{"crop_scale_min": 1, "horizontal_flip": false, "cutout": 0.25, "vocab_size": 74, "encoder_kernel_size": 3, "decoder_width": 192, "decoder_norm": "rmsnorm", "decoder_norm_position": "sandwich", "decoder_fused_qkv": false, "decoder_inner_norm": false, "init": "kaiming_normal", "optimizer": "adamw", "grad_clip": 3.0}
Rows from block 19 of the image encoder of a small encoder-decoder image transcriber, named by matrix and row number. Rows with one number belong to one channel. Each number is 500 + 40 x the weight over its row's rms, rounded and kept within 0 to 999. All counts start at 0. Numbers have three digits each. After the name is the row's rms in percent of the matrix's.
Before each channel's rows are labels from the 100 images, of 14976, where the channel reaches its highest value: "strongest on" is what is common among them. Only what is clearly more common there than usual is listed. The data: analogue clock faces.
# conv1: bottleneck pointwise conv (encoder.blocks.21.conv1.weight, 64x176x1x1), inputs 0-175
# conv2: growth 3x3 conv (encoder.blocks.21.conv2.weight, 16x64x3x3, transposed), outputs 0-15, a 3x3 kernel for each

strongest on: hour 11; minute hand past 8; minutes: 40 to 44
conv1.40 098:505413499519523456491491497527515511523478522510490528493461519532463575563516461456485502580501497463524556480574556502546482459485494560536525469412491546509539471516572478497478537513527516535521496482472502534533529529551482477433485531468517474528519439473512469537525497546532495491529513442520522561574555490513437480499522531475443512531544550468502500553469500479498539516488562504463532545514496488431455518516594493452543458439547560467423512583438506526496578510614591568497444504413423454441444554480519423486524476
conv2.40 097:535477437497476495545511566462475558462441463418479404521511553493544480497523464450538500507520526502483503495485548444450458444463492434502530415452484478493515489476496481460475490485478537579587439469494537533468479459470464497532354469445492520505568497455561509437506455536495469472459466436449493482447544558500500534514532519527536492548537564506493522512456474556510508535518479507533568569544549490561523434479525451517457

strongest on: hour 5
conv1.33 103:504473501517555520524513484550472455497422537470563490425496562512533575461464479571522502546505500500489491481525546540513487497494482563514448566501569474484479457475571464495479489453474528587520521527534455517482531521509433510476502440478453525511472443574525510459567503510548425515534495462498464494532518472515463499493506523462504458539565528559483460574461500456454518438417471546441501497512478553422510511541486518564567489447652503489432552539502494501525462488546512527519520454588485510502483466449454530434595491
conv2.33 100:510505445454537544484569605518489524472521532556536504490486496516493495496449436509548516521447502491410438482482573467446501510504537555490471530545450528529517556490437529449424508505536461520611541424552500511496507509550485489491423458450540451511540506536534469555542480520510484462524450463472488394478494466501549481517531551488440572508497510490619583539517497553483489490502525502489544528510558460497519526460446505519446

strongest on: minute hand past 2; minutes: 10 to 14
conv1.62 099:458492503525597544551544497498530486467501503456560485576480526574475521571481580492487465580538473466484542496539531478423523474489532488474509573455520509534450523554571479458438465471458507547543565450537559534460493492527496430529491490494484491494474453512521513518578484531540524575483405530481561471481481475474477441449482525444456543525473456509543538453475533511548560430492470481507481518544465499475481446488492569503534447456586514413477462525488444485442474462478515542523485513495512378529524455500451493463448456
conv2.62 098:490535511411464545439550543535529505475547448473497465503455392487467503533453487508495475478506444529494474461563514423395540433432499523502486502449562511500539526458493522524486454453474501528533518474502510537511491502505555542496523510439521462481531488451560464570566464494487491464501508471453461486501481490491497532428494583480497582548553563381561518519515488576493459471517498564511602513497491543474461546546488533476466

strongest on: minute hand past 7; minutes: 35 to 39
conv1.18 098:530487512494492542508431540479541519559523510546481509530504496523541454455473479506509419511495491507427499492419431467537511508521588499478480468481463572537503552510440572509542522526480450472453494464561553494498494548456516572520466505538480536503530537520545451495488501564533552518469536540463435493480487533421485476487466515533470520507503500522508457488471460468568518512514576509552543514480524522478510434567465495509538458469612473478414637528509512519422499420420435485546556488598537483462504476435543485470476493
conv2.18 106:506561564528504503496484481521414458511452466556418492524467459478482497489441472503513496423453420461496469549506409550523411503481471516549504557520441473502477480476516506510547512494545495448389487432474501474539522494464487488463530505445494456407420508515506507544536482478474495468528551488491524583534543472529485447460511491485499529499401533478479499492513539485498496502530550440507506398475526413407482434466483507545512

strongest on: hour 5
conv1.31 102:469529504521446495490474517407532403468437502536530488503470427565444418548499495534472515434490477497513522449485515526530567440441482578484493425502479513523528481506492521537504496529470500455500440560500496517434494487449459486579514480436545472462485502441518499489468535491455459419509448511516500469510495475556427551471491370526584532557506473548536466432536500535523460572464448454534588575460517492537419529546471506454510541487470505507530509472468512494546548438496537448514432479485506495511512514514502488508486580
conv2.31 104:556462525486546456466489527523453410465491504510484502490509535563508528416480379486450512478481457513482450489514509510497484483452417480411446458436477488437483533377448526519511564461421480510474529507376476530516512482476509531509457488461545545527547499465485472495502482508538520495579511494472404441493510524481405506507486474519547502478485525482459435476473435433555472503474493524521446502516544464453490520534523518521522

strongest on: minute hand past 5; minutes: 25 to 29
conv1.37 101:405580461443506441469467548509534521477420505520472412509492536490462466578499575418546394500450437481499465502501470519545535476500431519480527489476498528484497538519524532495456573538508488446526470524493479413481513527497489457511504470490491453441520443478442515503462495449446486471530442496438496522498523469432406522512516500504511468527445453465391487439470521431429555501487461487510479594482454470419441529541502490501438446516479523478496483498505542573500444469495465486507460543493503465499466489533486428483532549
conv2.37 104:541440546457529468464430431452504428495457517381530543520456488508498534444519467442557500517532538533585553461484509536505543428421519489489522492521564423401430495454521456517565493465440485536509489499530536530564561487485518466502416439519517538536551519472464528465474552485516463397517571571518486531499515525480443473511512482516475473518514535452496519490512463507491515537479480453499489501513465514507532517503497462403473

strongest on: hour 12; hour 4
conv1.16 099:541536487545585523456509451449448461557517482464519439495470501460488541519470522584469477513487496555537494492569601523469530468432534536468503569544522466464492492493488481481441497453470521497455471503444479528488469510486489469498507476453505507467470462469473498411565450531531452505486438463486461471450509504497477511468438488499445519523545480535454453485495505484428493473413370549451559540444513440514542453470440551550498530430499495495449527493478496448530423399536503473525551425527451496492546503465450495454507582
conv2.16 108:487501499444539525489505510497492476500518483479529469463582518533520468489437395497532496585511510490464473401467468501527495521496475405412424486510465473534484540524464524482447542511471481471563506446507522525455500497472564566443503421475539404536552541504459487560530478498563533478527461554421434388491461444494502479500505527408517490487518470493520477516524495481488441513546485502488496545553518470492563547509462569475448

strongest on: minute hand past 4; minutes: 20 to 24
conv1.3 102:493462445516496434446489511446482581547479492570520462500417502521506506520560588480553463474495453457468559478492482465505481446494502496503491466521462489527564563529468448548526488507472521472482533461501500545510449539467459448580532468478485470485511475476480517488480544495460517415518474563540484475517509528497489501465449455573438419481436415407493515461517483504413460483485507429503480517500440434495398500498504490461504472459496496440504533545540430528521542515431496507499477526465509504473520590603442451438583501
conv2.3 100:488508536480426417454485496504451455485516443546463439536527510520461540445416481478556523458523481587504472493474493516525566438469448506400496484438468455437427474560525524545526514475407523529506504486547453479599525506500522551484518452463520504539489476497527459513512479483501515435475529463522556449457541491532469415464493488441491506475515549493429453447535453450562460472522566461495462431533527529544482489518506450476464

strongest on: minute hand past 12; minutes: 0 to 4; hour 6
conv1.13 101:443450439470561519546571483516518459455474535509546530484532496422568538369505528455520479538468537509492448555493479533533477537491479429433528551480484488503452456440549443510407456442541489503497495508471498524477460466486508471472523533504552562482538468517480500486547478505472446509497474498408509547485484565469461478515464464426490490510476514486491490482470509464437502444426516455478416544500463548413500539446460482513517432471500490463492536545436495435494485433514433495478470429509540481503384460440478492463472457
conv2.13 098:599491492467491548512464505516485651552505522486465565478485556545499513491473489517474519444471546466465541496474487543520556551467542492495509458483516451481544494537555531495556542469575488547504509495519511440493339459545498496441493489427505453494557491451494508561499559529457478504501424540490475500495427520496472564452458489400490488484542498480606500489561521540517540534485515480477530497492528457501465533478468529480510

strongest on: four ticks; hour 4
conv1.34 098:480449515513513506455499490473479502445415429538503466460501540532535522531496519499516497525537561498543515512520511516528473504474429491487478476499504469539461461423510446558441425525520468517486481489468442505496447535481492504425414491483509475487479452553462503492458546572554451455491421468435557475505470545514448432511457503495571566486462459426503422459523518453515546547514492509545525517462435469509455524528540537518434481455500538557518522495511590513479468571533497534502589513415495524463590488482595599476486543
conv2.34 098:498544438544495509506483504525434548455484488511565489497501548535542529498554460514477448593521495551564434434508490409469488456536507489495446498505490478560508514503485531449486533520490498520564508555500452542509514478461621513477406477453486478541461548502540459522550470474433528549485508589519467422490453446533540522518496450559542510519540451525577508485545579474489513551490457554529474514487515494471563511443545461453566

strongest on: hour 11; hour 4
conv1.44 098:484488493540466431447432465466491538455512480490471436504483485483505491448490499471472508497520488576547512429522596491577529453490459552460422540498478482532439397508491450451437430487498406456543496452437456480511404501481496508470425515500476476493481524532503510444499521504539466487468412463525490496530528496504450437545489528546514530539533554475527432514463505452450501448446511474516461479498500510445528528500498548500524420506497471440512545528489563556513457608536511542473484472407523482507494452463556532460512416
conv2.44 106:499506532485512493539493493466473531493509471461544497516594555523464474467484478452481469544555543482577434519473574472447455409527571541504534528458489465530547495538515497487442495548592518483580459512552519498495513457421538453508436463461461417493549493490509512528436464518505584508557492457466537450507448483493567545554542470507521518518595482558491535487517544485529573517500451495497499546515570511516504513457518513522610

strongest on: four ticks
conv1.60 097:488428459540505517545561534572526541484474477491519547487469594519496568495524495551553529563549554426499520484522545578505524476467443480475495531523548488495479473523557462513481479446493593533571527474519511552460496550547454461530428510469450479468521463476507508461525518486559493513534503491461537507536470475542500526476441533464565475556566525509478531449447470523475525441462462431520542587595480481531531553486488459474553457411546505495411531531458551551537463501550573533509533537515464491538480540529489451471564551
conv2.60 103:528489464487520508437551583502498481484525479551457549478478444518520515458425496488500474542531488524485430473536533387417534428462469491452465429461493472499475547483448517452417480462464488497597515458528478494456508489481549561489447475420489431551498521478554454509565454461519520484535501512534507455477458451465504521476567540517511560512563541458549525526573491523491456521459516533512585509473584513507512503466468491455431

strongest on: minute hand past 5; minutes: 25 to 29; minute hand past 2; minutes: 10 to 14
conv1.28 101:499491511429512421470469493537515509491486464450549473508540518553472517532445492445481468465514449508525447517531506431527508482471502541524542451526447509491546538451478501413517531558526420446508400514481501521518485519467550499492542515463500520460484472502427536553522472515456544492463478505557508487429512530518451448504496492480502511473562445474484440481507489534501558447540568443502521560508469452529447537544531541523491410469523443439569403437432563451533459544490517520507492464510478406531595567526543425514546552
conv2.28 093:513528468465454482558481506530461476499428484441493437535465530467494487436466432468522502456500493511581510490497559582491469538482435507529443536503510433436457525530511486539559574518455592543470531496489544561455491472496525492471418435479507494478442532473509537492543514479467415428520459457550492518571510532505426499514486465462514529495526473408481541480522460556447534518485511525546566551601508515534447532557528470488484

strongest on: minute hand past 11; minutes: 55 to 59; hour 1
conv1.52 098:489501477533469453490488452514443480476459518543496521499507490473473528490532489514480506556497494492530559463543592483547566528449488507448461486409543524509484486544535476486488548525552477490460499492482484581543470491547499535499488533524528524541522486510484469505473449507487473529521493468572524569547490531489475495485508501496532575455524504533485575536562567482511538498497477523424477469473440507522508530486497508586483494482447582572555419544568494552568490631617539549342481492437516520454508461524504495450462473
conv2.52 086:514454403457525542455502544424478603457539513501522432519551564512519458455452517538442454534452567492450485485476499533477470513458533514506474509492560483551542552527458403480463524510555550496535543485515542469478497472520514504549402520493562451537548521472582495426494442552473492482521528473524554447445519528577491530531510489525460491555515528547483486519553467502425493582500456489512481532514534496530507457575534552506519

strongest on: minute hand past 9; minutes: 45 to 49
conv1.57 102:507515494473515486543531516501531529477539437528511484541468464564523506514509520548493562492557581590358498517440489515469528520555447450577474491480487445453540469539529510490541495498499552510505537497517522508545469445502498535549509514467484426505506585570487449523514580470579526540529521481496563468537563477575523517532471533425523530552459509516512514463464485418473512465562515484463412554551455518482581550523435484472544521553535485486497483438492512546534498540523443538507536443515503511581511415485542537484528482
conv2.57 101:469504529464489505445531497538545504487516488564499530484491417499455536395444565522488414449509430488452407492533532422504551489400502483541519443460519512503445515497462508488442514532533469494460538421500476494476502464481505547532541521440502493517424486423465433449536505460545513503525463437520486505516482484520513465445500511430476539493524532440407506464488489486443457455465523464477488499499584533467432502448434532506442

strongest on: minute hand past 9; minutes: 45 to 49; minute hand past 10; minutes: 50 to 54
conv1.48 099:506536436487515470494467498555516473559521514505526554521419463439455499449525462581534509540501551467453488461409484505495527490529515470516554502397505543471576564483460529572547544504508541508504497538536477513594489468459525574530435490443537490494577474434471454533503497525523570550536551482500488479495535478557534585467476527528498508525494527496475546428492517497526444542579498513443553527512431527528537529585492458492463540478464450490480479425478565533528519525466430564494555422462453491533489529456486540523518470
conv2.48 091:420429505471485513515445418491487482556501483567467498496463448517495488450489563537552437487485455456530490527511477524496535464401478408483479457503492501485460512513496515476483492474502511449423495464466494470510524490436476438462516460459642504505457467533501494433605553507558512489539555507528519526489486530524431461410471533486462458527477536480440472416459506510442485478439522426481499504439522519460465461487452482534482

strongest on: minute hand past 12; minutes: 0 to 4; hour 9
conv1.5 099:488505434451488530483477581469534469475502535507522483447462441460520437473528539498502455514543487450506509480403466556526472508580499480490524503453489510549494525542407541527462481514497549502507499478467468449497475491535505527494512472499544490463565430468472500479484564568482514504495531517438461501463490480476523524507533521529488542527531486513519472484567448498580500640461512551564579506440481443507479432520531474470491505499487452506477539412460418514508490422437473469504523511577530578460369481563432459517524496
conv2.5 106:489550504532507415520493497499486410532478460504490515448400474490457496459506476478457540533457458491491531516414460502460414491491521463536453471530473484522442503459536488422493497424459473547440516462432545474578504510426561483484546477452528508497464470521436542464534442510475486526425525549555464531499471466512472456486520497595546482455523519550561553492498522505516540449467490494477448431432416491483447493490581487473514

strongest on: minute hand past 3; minutes: 15 to 19; minute hand past 9; minutes: 45 to 49
conv1.46 102:406510478484539505521528503459490346548482517490560528492513482469464492473489514526515524504471557451509540445444552551498511499513519518478579489435468515465442470526505555529447463464570526516480517487560509494554514408476560500512460488530574470527453464484506538419466495451479488530544454503529458444547501506534534588466535484467566464534499459564501469447539460501507509548530478486460498495506498534511471535543476559550493484468462557568564487395494450475527506563469478465404510423447490539548543455518445490502491528
conv2.46 106:474444454477513512465517516547513492546578560552535560477505545483502477510485463556459443506479509553512462498504461503449515524441508462465466493549494535471474556461402503474510455462496473486475520498468512442490484447490482419480535534477506510562419526477488458467583511514583550567535539480499389441495521513477457470432420491512499458526476465544460449459425408459473436426453493440536475527463513488489467495472452464457484

strongest on: minute hand past 9; minutes: 45 to 49; minute hand past 3; minutes: 15 to 19
conv1.54 097:470469480496522447512499493533512535517500502534522547506510492528438465441555505474549524469541562475449514482439511506442484464449490391540489491498481514468545477504526438526495457454502541479477567493518510565513522441547433452560482458479459441479457518456454444464502493439476500453571501595496470440539547447538536541416451461483493500485464467462504536465518504527473421510585485508471465525513521515539461476486437488485527511535405482449543574398490445519527490510462441559482562557514499473592552561512572518508510451
conv2.54 102:458480475472479481420532495480530499501564467542515523501504501557517552518488552533534481439557451577500448496543526466471597487503445492458478429431449486483421443504487540489384486525447504512501522454599466558526549466515481554509565483411517521549471517498453466511528469469577500486535511461504520474511495424461458487434520470437486489448495541484422418467480471496544461443550526450453533447510500507475503510481509468514479

strongest on: minute hand past 11; minutes: 55 to 59
conv1.24 097:517444534488523558534490476496454460480505482496464435452492527467531515476473483482506514542452461554513496506501530482496525462492475498479485579556477419532479454427529406491458480418492451482418459421510467465474483555470477512461472539478436497550512494523533460498511525530537478519478467477503512485494445483493431468498443514551458537459468494431465430508492517419475471502422470593435519498484481530447558504415463483519535442457497560539460509541522494552555502574638532497450491514403485485445449523493448452474534499
conv2.24 095:532478443472532525512509526481460522522580503488511532486523495547481488475458477428468464470462544457488466503464543488441444433514539501430442478468455480538591532536459489488448462508534449544548422477509482514451416470496526510470417418457453417493554504495565452502524521559526512533468440538505515392473455456527565540509513458494480498474515493511528475502550571508507519543458409489487462561523546486566546459442497530500461

strongest on: hour 11
conv1.15 096:428527536474456468493417560493490443488524516537487440532620569490504566536453495480499464493446485435568504512527480487532477503495451414516508484418500538541517550511494577516429584592570508450521475450470480433486504519485548474490471523528492521481486433506492571555465549495447495474534456490503568521468470559528487494509620517517501456482491518521523469453453482500499494511527483463571433472487477501491463511410499528508512543545458496483502479489568509455479482467462442516477513550488573481509470520461394469444538478
conv2.15 100:513530486465540493473476514454544507407463562467514504535480476423570496479530523553482527502445529511565581473493504479515460530471513563605556503520554453510488525527563504497617528455488549489457484491492566556516605531444514524529474560545497543492466531508510554472517444527472415432524533521579556519504525581476510537463496492538496515540487506463526566490505479529511482534504539532526543492425433552504451535515556514484489

strongest on: minute hand past 12; minutes: 0 to 4
conv1.63 102:499442483549475479488426480478435477493544467513421475506583541529530493449490432471473498530480520519491541501571507458563460546480484555466459454473485519549506531519492504481475555553546419471437467552454453534530463541427509509514489514581462570493502516566497502514477452497468526490483488466525533527487480584446485390560510485540467505479434478543444484486492421504489492487498551431581498437447480448536446435467514540445511524524472508538510490532544526463410451523427455488501530474504559513531510539502537531450411446
conv2.63 101:543545472515539513525485464549511562506497537544482469431520522422539499457490485573444506567472554499474525499508512530522447525523513586585509544576515435502480526588584496507556516535531550484474530491474518531493556464433582507504473515486524503538449503534436546501491436493440479475516508465590639552513564515495569515515550527521508476476496515515489522486523504489529463535554528473524523522513452488424480506521523497575581

strongest on: minute hand past 3; minutes: 15 to 19; minute hand past 2; minutes: 10 to 14
conv1.36 100:486541503544482503538459458511432534544427537540499557493537522620409475548509506512559535445541544437412481460503467504488471501500475499469441486478461515499465464533429488550541491469441464495492487550532535572524542503485453495497494429545508508543489549481539409516474432526548436463529544583480461423550542510509464514483531550479510487441484462484446462477544469506549507487534488481536545534500492528607429521494476530503488489453546455496514502437459466486561492535468482449492518458519479505506566503568458544418485578
conv2.36 098:464463455400530500443463421486492454527549591548484428513506495519537537447459438523496447497464490543476448475509489526471429514490454472557495541489486473427431526448433488481422493464416562531522519493454490565517517490467428491524480496479502487467453502498510492552524498491525515486510471455475505481522511491480426457505442487412470560412427486455487518507415455533537464437543536427524466458482448520453508492459469513511470

strongest on: hour 1; minute hand past 11; minutes: 55 to 59
conv1.53 100:473527418476533507499519580441523456475494517495560493490434546511495522456505554531557511506498535486480516414504524560478512489470490496458513505503532458419471497523554456506502399442441560504564544474551527519447535536553484482525398516518564459546462513511543575412474538459510456536498464489488426612543484480542509568473459497399534471510522499507521443513531558488500528540425561545528536496515478509507541577493479488519464470529542547542532473527516502519519482566531523556474512467461442590541505465533516525525547498
conv2.53 099:534507467541545567539566552516528522490563491502515575595473470584542520497444508530463461516495483527506433476544465495511507464527531493468405466516487502519462546461390503491497463513470483542601515417492521454572485473528461496505491472438465466601482510489580565500523533529493567497510569499469465437475487486478507478472524469483526519505472499450502564450452488436505457497440480510527490480460560494521512461480482465388513

strongest on: four ticks; minute hand past 11; minutes: 55 to 59
conv1.17 103:545467463474506517495505458494448461551500534400453489477475419508502488453428476580479512481507489506478373436508526550433490468427477523508487505542520478439519456481462434450508458454449523477466472502494496480476482508493450466531495467441451515450433551462493500438511493452503474487475476487506485456468441496513481465437398479451530549447490497524459478474552405522551437564531469524511557511460556428586491475498520527455520536436474489587545529484491446451504515527479479482562564448527463509523531520507489494503593527
conv2.17 097:464512448487525500489573535483482434537467491523551568507498527491451490502471459492498479546466468493509476498535480501541477438545418412402417450489434424482464512472397454535445511529439472440508472504503434588421516545449481536474507481481479453485447483535438511541519520470533536476520451529482472452500471451471473435549449465469481507402485455521459496529509472456500461447522517465462434505515519548485511474540515561487452

strongest on: minute hand past 12; minutes: 0 to 4
conv1.32 101:470481495552495528475444508512502528435470439516458499520489497482496470542491496431489560462448493473489504562491431482550557509518494525535484476514523524569483512460483498510448517496515414470510489523410517516430485500493513432432529467512506481464497444566507473507553562531484504515483489452460517515528509535421484460539531441563525560537481552560513572515481505541488497459522479583486487406414459457490499506449463609539466541479447551495557412469524493411507437501512433526527493493479576541459503430508560568485414501
conv2.32 105:475500512497497513442493451493530550469459465573570532510431495464509471464470492505484578498528521487474514521410514475491554570578510534528501448547564481545543521493544445512516480539566526527511538521438568551546531509501494544467467546477498573449502522530469476486474422456526478569459455540530492490459495507502588556484541534538499538593475485524622526540501533518488518505433471519534488466463474460459524530513466546563598

strongest on: minute hand past 11; minutes: 55 to 59
conv1.43 099:440536537429463495570439529553513456450502530567506517470513511441488491545499430493500499545438468513526464467488443491538501474528466388490481486488529547503483504487515635493514555562513518522469496454518534440535445479480506520464497496518513532548503492478515522530461500551506464509507456441456559543421485515517497518506539522528473415466496544543432518484434433536502461484528556457528453418489439468472473495410539522431498525491472446455469516489493511508482543430497443558464465541472585455428472524499449483456539409
conv2.43 108:472485532492448519450430529486543488440473515513469509544492471406511440454514567493474544478490487422584544484475476482459446563489538475578534469509546447540514470523580501489557441473553548474430471467460541436531530530445481526504465566537546522391466483471529532475541494525487481474474538478523553602529515553484496548452456508501515522528443541450543530491491509519492542544498555529477555531397473556528484493518520480518487

strongest on: minute hand past 12; minutes: 0 to 4; hour 3
conv1.49 101:492506519467471548494464508511527417474508560477532510530552484523517493479459499491531475486497504491473423509477403497475450553489545460429521449514488503478415510516463551482472550525492470468549509481527499533480573506495543509465432451560517567502517488514535534523453498465508513505450517542402494528458438550446501515518502530439419444455498487457488504535494561450570461449484574504504487509482569563463533504560546445510497457510568451454489573571517492499475566435493448512583521510600492494526442427438466417494464471
conv2.49 093:487587515548540554497515504548512438476516553490420536558495475480518529453477510507438485473424434502494510550486418535531461503536477533555508556523540486524504471489491558531530504514522555425436478434474530478482509435516485452444525505489534445449460497478513554507474495534451476457481516509492533520523544534512488512460514476484418539442338511545543521470491550488507546511530533478477581403452485456449467434457460494484481

strongest on: minute hand past 1; minutes: 5 to 9; hour 4
conv1.22 103:515495490452457427403499478474448506496535507506510482426506455457511489548512571531510467483503511480439529478522415492565426471574520537474475464480465451519463527516474518471518491532469449490448507530505461523501510541490465553492552526472489541547436528473489503491446520489482554464519496576495466515515489518523521475516460563484476502524406490434435485435493402492461518550560486439551511460481451513545379460505463499482484442529432478510505510472536403520525437481379477459427521532452548495533547542489509553486512429
conv2.22 089:479496511502448474490515416536571495475544521555528447540434404474484500517421485514496495381482488427477468548512501549510472499466504525553496529514480491472392523575581517519526452523551537517502486437559465518491548521392512488448463463413505517551452497554478488492539570494450497456537507456492551553501551466527500437532493516486533469466493491483491533526553528540519427484481547426495481500556510486469483509521504467517575

strongest on: minute hand past 8; minutes: 40 to 44; minute hand past 2; minutes: 10 to 14
conv1.29 101:498530503515501500497437467520457540528513580568481549533517476599465499521524515523551455486526472487418494440490442496424530488506581505502472527512502521505471463535424527554505495509479439496512463525559574524516525496481530547524405461501461508513561512515531401574436521507588470487496549551423473514525555528484498523463441582493456484477513455477482413495491514504504483461548513486523473556506470509498420515540461430510531457458585469460490544448473520552553508488453510474541575426580467467554544501498515488449534509
conv2.29 103:421517508441493509467501432506466442546514516579463488514494461492535563452458446528443461452481423541506455559481480495491469482435399491586494520505522509466454486474456511495456510502453526453432506466421486489528520473511461523514555528452549466437463474498528476528508510447561501418520544473470533509532521490508468446455467486468460536467408530438439520470417501489505493435548546402523516449469461511430496459483458489502471

strongest on: minute hand past 7; minutes: 35 to 39; minute hand past 1; minutes: 5 to 9
conv1.26 103:485485471490493537464514555494530415463455562512515508415437422490496391495475534424508472522439432454480488475449499519468454464497508505476559511527428453514482470472460502533461410451452537442484445434507489515458497510470567463545462449494562472519548490414509467502518521535480458423513490490434439512544460523511460528457491423524606530524515448534530435508447517446525516507434480518494553504484554550488474521531463550497499511512500474501523587470503491542524571489451423457489556514523463557498483487537506547513495557
conv2.26 098:499495459481560481523483458491456466524486493548482531518449573563440492514484489467497536464475528500518468515426499556524508561566492482481400497459453488474483461422521529495487529497502485499495465509471521497529474435481486446420525502437464478519484478551477515582518494532495510514509509497459429453506464429525445442473433373491525473368425490511549460469497489485525536457490479504505452440398464457426476495462485524435488

strongest on: minute hand past 8; minutes: 40 to 44
conv1.23 100:475469423522414432476439480448494493471525554498434539562427429536469428468533470463504476500493517464484476417520491452521484464470430477507531495455460626460506554505486528480493501515508476459487471486504507540558526502437485522509491501437457505470473475513485473527411480497473539459499431563542479539518575562473470464477507478516425519514432483472394528506438467426508489490532508520578482555481550506471448478497486442520562471456493547422428608547525481508500486514472531462489502470521528459549525450485502479454510511
conv2.23 095:484413475502514409460489529496512516519457520528500495530502492486430509469477491531483523447538451516530489541524567559495573457394505512416534528437489500407493472511547547515504506513476529442454463459514493512526531502479461488481523456488494513468467506440486523517548522550497475444528541436487559519509523500488427479466493501432465505541514582600372522462526428471522497544631498465535536462498535442478525504479478467498495

strongest on: hour 12; four ticks
conv1.41 103:488551495491533531455469443518456486518467509512480545409486548508531513521516506474533433550490395468490467504449454434487379511535523512477479542529499438562462526445526491480471521493470472526499393485474459474487497494466506557460490437521442438499497489538509482541492426510458498469468496537425494482450521503448494460511473498563530480453457501407429517429469462458456519552556546484541515521495509448550461508469521452422408496505478522508532453492520533511525449584500468454536508576423519562469522557535519496452498433
conv2.41 096:462547458484471479565486424531506511505555557533495471495419469495585525468533502500503468549454530530560527513467468489463477515480453542534511515550518453486493529554541476543479486519475563502517492493543543495529498501461492491482461474451494470499430541573566503460581513521470445473426548545602554542518520463513538465485452450568521474536539478485517527502468559590502586526412447508483486519480398500555530467510547436468552

strongest on: hour 11
conv1.0 106:520422523545491440455495486453466544479428486487466452394517532499485529527508478498438522521471509525547557481581551443572409518471495507529461458471432460543525495492555492465492471522500468536381508502375380471517426545456490503478493503512513542421564465475474519508512509519511517481461472434524520453523453522463459422542466507519437526499520526493464477443461475473453440453556557509457504524488497479474420430560520483482501510560535503484493478443496469480509526519491561515553517486442488467495520454563530506504503497
conv2.0 089:494528471492466477520523463470481532473503495482498393528568521490568531445487451493558523499538547537451434469513556478522463423519430514551555490491480421515512481550519498563466478533462497585537516518525498548497572495404586520453394461407486467526474468515474483426524478455523520488510455475483551477449539487503544549492580482523537491508562499510496535549577553556514521467476483511520491549589504510495498488493523462551537

strongest on: dots; minute hand past 6; minutes: 30 to 34
conv1.11 099:460537415458424466465442563520464456469483509483500489504458495457465481448522470505482512498427479464523503482462473498544459450509465496455490451537521594515530599419430564516455572539516544479446497549500532458561493488529443549487502471508496540467529455475486555467449468573498511517528480441459509547424552495448500518493510499547443464458501541502517582492498497569547481558554526498489513508457457523500498403539471503581541550461496453459468572497552455542487539422476487495524538584556548512540468474494495447495492457
conv2.11 105:483454538490528505442432461456523436583490539489508515497472506466427476497543508500511512557526469452518551520369486516500487474484526465438534543543585481452470516437534526471572489475437505457430489485487492478552515577472482501456473476485584537457536496527471516479498496537531457417513550498476504556475508579522441480457553520549509562544519506578551477428516513478456536497528524470494510423503436509426442536472502473486550

strongest on: minute hand past 2; minutes: 10 to 14
conv1.59 103:445495440451461434447450528491533492462442516514540503519510408583485412535496521478457490463510490459484506468459454497521516456508460511503496426514471542501540522475488534507483492503494509490489457503538521487441469466478517458521537491466533499504365480485483508488450513500476502472515472501495510479523510460493453543456508467476612508467497449461440500438553531488508481499475480510487466501467507528493453502453477552600512537512459496514527482442548474551547461538509452493333500559459573542483555409583472604503449460
conv2.59 096:476411515490454498447458492517499398463496561492563534529448475497481474526450491540492443452525419555489505502559568506441561480501557486456495455487536505497444521420406555496586527562473500522518556452506470432538536447457482526491526484463485515539494483490490475471516508488547525460508534472509405407511473525536490480450453472455534522444456465520448509453445467456463429517501538467519498482409510463465475558466472484499501

strongest on: four ticks
conv1.56 099:501519444515610509462511500543441516536479480472473453428497533551495580516473581513542479500517458550574509504528520532451463487511487549435473609498573492506459492490482503516443452497452454545494485491510474480432476454527494464444499456513503510523435430530483504481478471500478428543498408486467428482482527526415469495511495571482492501539510544413509434546446524482432521503504455555447530522526533445491525536418507507510488494496487560508450503540508513517511409475568498592510576528493474553460526490436569535486464483
conv2.56 107:496527451494507522528500515453504510472482523549515471541517438498570543483511468564507430559502491545525476368485487443496493564537520446489439469529490515567498507499454492436474473531507493571670500491554548535540499490471553557438452424466487474529611511503530511521485468473489468478506501565442488417474447505504547479517507535528479525552508460476545537527491494508498512560470457470504513492479484478545597509445497498482518

strongest on: hour 1; minute hand past 11; minutes: 55 to 59
conv1.50 099:471573479583485539542486469443437425462495492555494555515505478494516459445538474492484481456449516507496459505480534490518499504519462518461592520474460526511476475532471499536518437436488541509495446551536532536547517460512542493547509456581540503562504493457503479461505365533475488518539488481476439461520525525481514517483509486575533483505456488454497462445572448534482488539489577512533573563509511446566474569489513496444484526450426565553552472437483541438470506533527476495465557430448508502477465475542426551518555595
conv2.50 096:465438463493537499537477419511498506538490521563429493484544564491564511444429479513462456560484539534491470517499497462528446531505426433521496487519471509452497538532412453502501503446489517530507502519374479506481457486460501496505438538480528451526494488495474470524506481569496558577414532510458453444510515503514431438503475495590529499496455500556501515506457385439460451473438441455530479476433451492502484488433461475494509